Weights of a small sound classifier.
Model: 26.5M parameters, log mel input, arch conformer, norm rmsnorm, activation gelu_tanh, moe expert_choice, num experts 16, layers 14.
Training: adamw at rate 0.0011, 6900 steps, batches of 128.
Data: trained on notes from a synthesiser with random patches, 11.3 epochs.
Rows from block 11 of a small sound classifier, named by matrix and row number. Rows with one number within an expert belong to one neuron, the router's apart. Each number is 500 + 25 x the weight over its row's rms, rounded and kept within 0 to 999. All counts start at 0. Numbers have three digits each. After the name is the row's rms in percent of the matrix's.
Before each expert's rows are labels from the 100 clips, of 14976, where the router gives the expert most weight on average: "top examples" is what is common among them. Only what is clearly more common there than usual is listed. The data: notes from a synthesiser with random patches. In brackets: how many of the 100, against the usual share in percent.
# router: router (model.blocks.11.mlp.router.weight, 16x192), inputs 0-191
# up: expert up (model.blocks.11.mlp.up, 16x384x192), inputs 0-191
# down: expert down (model.blocks.11.mlp.down, 16x192x384, transposed), outputs 0-191

# expert 12
top examples: bass register (81 vs 22.4); inharmonic FM (60 vs 10.2)
router.12 104:454437528518494500455481487495510495459525484464536475501458523496529503486498478506526504509482494494504519504475442474519494499522454493547537510488529534549510463475453539553512508495472546539495481474507517490478528508509491492462500559492488477515447496496491521493448494520510507509469499506497487487514524483485497478527480503489519570493510480465512513490497468484503511501474491496534507485477489518552522508498512525535528534531500551530490480533513529473492458496473537517549510454495463453535510463536491499476505504511512469510483522497521527517468504490481482491
up.0 102:570527465486490540521480504459468513467468498501482524552557504514520512539490488508478469498552499498497498513488510508508513496464505470494461468490488475473488504513515502445486532490497454439460488538493490496515508478472535490513513498506496517493528507486495497489514496478459482524552513525543542476509485528500507544463530482472474472498504513537489510481471517523489484513498496489489511519520520484471502491480441469461484444447480433465505513464488518488494487490492456516467473516475501515448500472471492493510460529501492492498487491472485498457523485513464518468
down.0 091:514503474521492504480502513454489536453454472466469547487512522519505508526518486485461496491520494537531509473473541501475476501477525504516497502516485484488511503541531477507529555558489501472502481544469481494495499462496547516531489476483544544500476472463534483499509473489485503517529509508547482462529506511499468496456543459492485501500466523534499529463520522532511451498450521520489514494491498493503507520500473470507497471459533448457488455537489477485488509513551502514483474545471479546523497464484495499508492495552485465491516517499510469486503488492526470510
up.1 109:533503441511519531508496512425456530504459497534494516522514478523498503534478488471447472514527493507526502516514542518513497458503533509502479490500466453456489527515513481458474546524526452462485461498502462492530514509528523513519501460507490507506558511483501528513561491500451498510552502513548536464500483541505504504471539477496523475492475498523474503519464541544537487543518506495501509492485513509465492496489482481469460480475486473472513503498489486484488478506525511495450470501487519554501507518491476534499487502537504490518500460476507470493522503526489484519
down.1 120:543533443520475488511495531436474534421441493475489548523506510515499516520483477472474470515496486517515520505475535518467476500494518514528481516510457494465526528523548495486510554551502457469496489527489485478497521490487509497501503473514509533493521490479507471503520481505433505504543517511545501461529521543524505504476547468487465500487452481523525494505500512531527459493483510514488491475496490470481481494501472482491475477470534430469489502507486504500502512512522459503496499519488478546474504474474470500522454482544479482488507507482494481483498500494517468496
up.2 093:565527476493530495517488505438469518489453483520476552488523500502500517522506486478457487498570490497479496510501528495504531480456495489493467444477483488467487518514533519507470524488520486429486483542505466512525532482485522510477501467487472524491541528475502521501515513489468508499519517510556525480489475533494517486504511480470491442503484508533481471500462498522525481492511486515463535468502512519483498495493458467490456456452503413485514504461472529510486501498509471510454498503496517505446521506466478498525495526510485506505481493503506473459515493507483512504
down.2 084:538516443514470483500456530451472538403470490470496522479504546508519490489474473471492463496542486516500504497482534520453464479484513483506476485496491504498532489505516478501533544540464458491503496535494474483499518477485533497515538465505516513505481450487521506492504503502464528517527496518529503471495525526521523508433545456489469498492492516558477529470494511510490481438483513530520508477491502493480493483504471454518502482484516472488460474501496496498543517492521486468501496518487479565514506508476504459470466496532511477503499494490471461500493484487500506486

# expert 1
top examples: text has "register" (45 vs 22.4); inharmonic FM (36 vs 10.2); pitch class: G# (34 vs 6.5)
router.1 076:523533467499529508542448494506463487492477522495543526486520523512503544499489505502464472497535496505491450512537553502547500539489512505493477481511492520470490477492480478477507520526517467482482455480526480532496537513536510490502490455463514520510513519543483492494515491496484499477520466447553486501530521523510502514482545484516524451470483482542531536454480489542550500501512512473456473519447537459477503458528504488501513471457484448480481504509516535471495517494511445452494537475496499532479526489494504481512511517491512531477506499539502512495502493536497491494
up.0 099:525509503502512504518486495463493541465486485497491477497508495503500485506481499531485562446529481461495477514478471561498516511469475483488478485515483485489456509514474510487496494475510517480486502533491490494494518499508495501503527494460502517497516490498481498484501469494510449508484542511497490502484515464474564491501471495504545468526468528474485482500495545500483505439496451523458523490508544480509526528504466502527489413514472477481523509455481487474518505478519499530492442533545484508415499530496498500533545485475462466528455511476506504452492498521489520491
down.0 113:518528458505483503493515506444485515509471516515524546531529491550500506539498475496476474494513509514531504507488542524491483508476550478489492541486465451465519503499526469463496524537484474464509499531516455499531511479512533492488512444491500510496540481514496483481526494462450489519542531491525499468530483555515503532484545508473467449486444498527483501469495550535523460512488526506502515504517504509461467507502488493480457479466503414462504496509507498501495478512538485489459477509482482536513495514487483487508480513560500496500522488482485485515495509521528471489
up.1 134:501506460529472543508469549467491536520493510545518515497516494534523483474497488469492493502506498537476484538492506513522473509503547507511499515526506456495444456518507461478501517524519487508467461511526459516511530494505485454484491425511487513520518488498472466500506532459473523468544477480532519445514506524533506519497541487467494474485499472532511564482490511505516486520464517493519519515468517490479462473478538484466453509494501491487454505520477465483506514458540515463477493503508479532485535515503532502510500455490536494515456491478512454478493497538525483494
down.1 131:484481536469500501500520496567544493500525503441515492482503512458450549485536526506528531506468516523505513477514465462533477499510491514493516497470550529554509482483491513523511478480459525507505525442476542501477454516505498478508516562522512497528474478511510527536450515525528490471478512528465484498490514477457496489504479512505473520528529504469557481487504468482478517493503504483518461508524487502522511508539520526535553537516502509522470533517512484495488477482460471481536535503505477464499508495513506490487508521469522507482499538533508540520477533481510547511
up.2 105:550535475464509515557510463514481537473452497533537488506538477481496498505490502514491477487547497503483496531512560525511480497489515508514466481512485457466457476498553504461490519508533458464507480507517458531530509485492502467540485451525506479467528514474464523518489538464485491465546475502527516500510485530518533515528526499471534445501511475526491544510477502529509508496518516499484531510500544504485494481527477452484521465460515432484487490471470497488537513470504503476471463492532502502497472492464502503501491523522494495510502463470500494492544499518510510529
down.2 096:463486467506470494468511495482495511525510476486551491502512515510501473502514508522524517509464506537532478508532520483543465531555524573523528521509476491479512450511499514477507538487499507488479525490473479506520501530486452484521487500511532483544535478529477425519469537486513534475505520496560493487480541503479495526511514554503493496498512517488525525488522503519502510482464512506528507525511495502511496503513536527503521518492529412486497474529532477514506488477513534488549496465518442481525494495495513468451539510522529502501548518521511516544492513486526485520

# expert 7
top examples: text has "register" (48 vs 22.4); inharmonic FM (39 vs 10.2); pitch class: G# (33 vs 6.5)
router.7 087:567532492501501484534488491521498531538531519491510495482504502496524554541497511512502521479566461453492495515486539500519510510486495472470488461479485527483494490439481503495513478497479510459484459485512495527461532518510511523454521481430494507465533531533495505474494492472500464484506501501493515508493508512517500489457475495505494495522466513495480460482472470466514522534556464504422495508463516490495552467533492528510518460470466482492513469506491533493500489468478453465480479487454502513484486472476501512493487491510479518461515513499509511438517469500495487479
up.0 127:528519440521487541542463510458479517519466533543508503474529457530526488485478506502447465500512491532509499510505522519526496503494521512516502507490469442448470495538523474458488528532517450489483495511503462506536532518490485477525474454505459512500570515465499474496557532503463545490541498483557541498504509526527505487502539475466533476469491477547498508484475554523531508520471531491482499503485522498465493485492523490432489503462517506463504481500476478481463489500508481483477511504497503508483515509497485516502491488497525519488492477493515463495485507510518493510
down.0 144:447480505464502503489533472560505480508553505469495475488512508440466513505536503481538513528457532512473483507513481463507507498524493535478537489495536524537520503484513530503521492478494537566500507453493517505473445509490510495494475497486543488516479493517480522541483500507540474484471500510477486539487501487451498487521473522522483500525515513461525468498486461472468540474490490484486475514509499464525512484514524517524547516494490562533500519503514517510511513444460495459502527452521469479518486492502516492479488539463514518474531524539487513512481536481489549493
up.1 089:519538516479510526533516502519486532459507473500483498503525510450489513554515503530509531471544494453456477509544464501487549506474508523469453442464494507482469506544512513523466484463526507480471508503465496503481541536463495505519493473485532510445487522490490487512495469509503496505477497499534544562472506468488515506538497475509478499542511514485477491505515493494471526475523456532499524503542487488558516548487500460489499484472497436491525513445465519490487529527494469515503474498539504486481503551491506492504488515499467497489492472479523525489496473506479526519
down.1 092:500502517512474500498491505507486513499498555482530523503482528501488486538483518503494496518502492459501477506489496529516487498504487504465515519537500457488509492530519518516518501513495475464512529520492461475520463508511512498515496485519533533519539520507516461531515478507492483538516499518507451444502504473563544441454529495483479494510492522527513513478527515496517497525487513522464501511470527455479464516503520461475494527508499385469503482551552492527528480484515471485482499494477523539533480525481475463534494467508483528491530517517493488524536517481517500424
up.2 096:558498495521499493504504518496478528506487497499507504531539503486514543534452479489486481503551503496505486495489552520495531491511520505478477434453437477485486512512506520483518502502508497462496471530516478509538509493514501515480503462518481520458550536501483501498537488486442507501557503511520555489521486542550499516440509487482491466502487492544487483513458525520537473523505483530459506479485519519501514518503476466460461458458473449510506475461480478471514503511512506537452470494487510534470523495482465520537486498521480500503486509489495504464534483500479469512
down.2 086:474555468502516484498495525462477513484487501506510510528478523490516519540459542521470483484484497537523502463521521556501523498518529518492517510501507479450528488507537482494499521513511477492501464490527487489508495521514531494486502443503494481497527491483529450493509501478398502511528496523515503466512474577512500450497523482533487481497473516559498529476506505524498452491500501528490502493520483491503470500517497520499503477446505408458485483483529502522479497499468502489488507513500476574512508501476497495524505523516527476472538501497514503538516497469535484489

# expert 11
top examples: bass register (65 vs 22.4); inharmonic FM (55 vs 10.2)
router.11 080:500453529552500485494506499561503544495551546477537491485470479478542520516512478469494537521514508479515499530451480531493473505513506500501482470488516536559505491437506508551502468506481502523492500492507522490459551535513485477451509506459482510494470490523469517478477481525541484488494488493462457480514534500502493455488468469507543525532468498476494490476484477467487504551490479500467490478454525520520556483530533512518501501516490512545492467518516526466509479488484503506491532479479527502529507492464473491501539503520509497503465547495552494483492502504492492479
up.0 102:555530480503523490533512485493489509515468506523439514510521492479517520528479498513470511495555475465484462499491518493500507496464518484480460457487481484479493544529510492465471482499508487448537491524466495516518517459514502529517522472481483528471528515517504536479514501474526474513524451503467516529513474499500513495464515470529510497523485515529520479521481530514498509533516487504463506489518527495481493471492462491458481448476479430490534480431484511495508503492487470535397483520502516493482486531470468529512492507515477526497487477487508480445537480497495491481
down.0 098:517472469529482481522482523488462563443477482503477524462517483494511531551480444442453466487511517539501524482506560490498545528463536493443463492473467500485504513513543530444497514517467498485487476519479486512530526493533502516483524479543502513509523500490505464475508471500498531501514507537536487469522540501496521508507505476502481495520500500494498503547538496521496472506466488512543532432514465537525492518468508466503522518488505461490503499459516487528477511504480498502501493493502498539508557498454480484471498494492492527470520524494501492474519476505492486524
up.1 103:556522481520483492543497530509477528459477463492490506535508476493512495536491479515498516527547483486500510519478510521473489518459525480430459464495512503495479526469531529468474508528487487433470473548514492506489520475506526511510516456498469544473538500480483510503508495469491504512543481504505514502469486517525513472475510471455520478532500509541457513523476517513527470491510487515473514482496538503500504500496468467444489432466482432491511500482476467499526492525513489516475469499471533519481477514449469496516491474512480480501460526476457489475525479517494516514
down.1 093:476540458508508486525466538479470536475469489527543545514474496527530561544441521460476502494498515492497500467521559520499539523493495521467501500508490497448463488532548491499528533492495501520483490522487493481513532489467502515512541482507499516487504519493480449500492478539474523488493478522533525462518510499479475506480484506502513504490544498533481516506518515528484423508485476499496515471508475512487467558503477454522479481463478511500491497472513491505480503489489511526495507480502485530496534491489428483529504496475481464485522520465501471544548456501531491509
up.2 092:598513501508539530534478504515522510514510509499489506473524517512513535497511471490520510492540462450469498525517499490524534506467494493471490493486495530500482508489489481508457498501503488451481451524497521524527510445526526520494513486503464570475473508505486501480484503497533480496513501524502497493504460512499483498492484455497498518488511474536506487499485489505477478474504465508510507477502521484499511513471488479456473497470477428499542513509434505475485497507538458519430500537451515541503542509507508534481482485464483501478468483484526486438535466522491529480
down.2 097:480520486538504527504471514498465516497493521507520489476506532550563513529497495448457495465523501501491506504504523526505534504441523506446483524477472517519480509497523476527512498514525544535462451545498479498495533505537513505487549494495496513503484462497516463466464509501486551492480506505485477506501483492495479481453497477472510480521514508540429525530526513510479458565503486515514522456483468525526520476488499490489519470476448512488493494516496464480490495492506533515475489490476501556486555489469458474512482444494511459496484534508492529519496486510493502509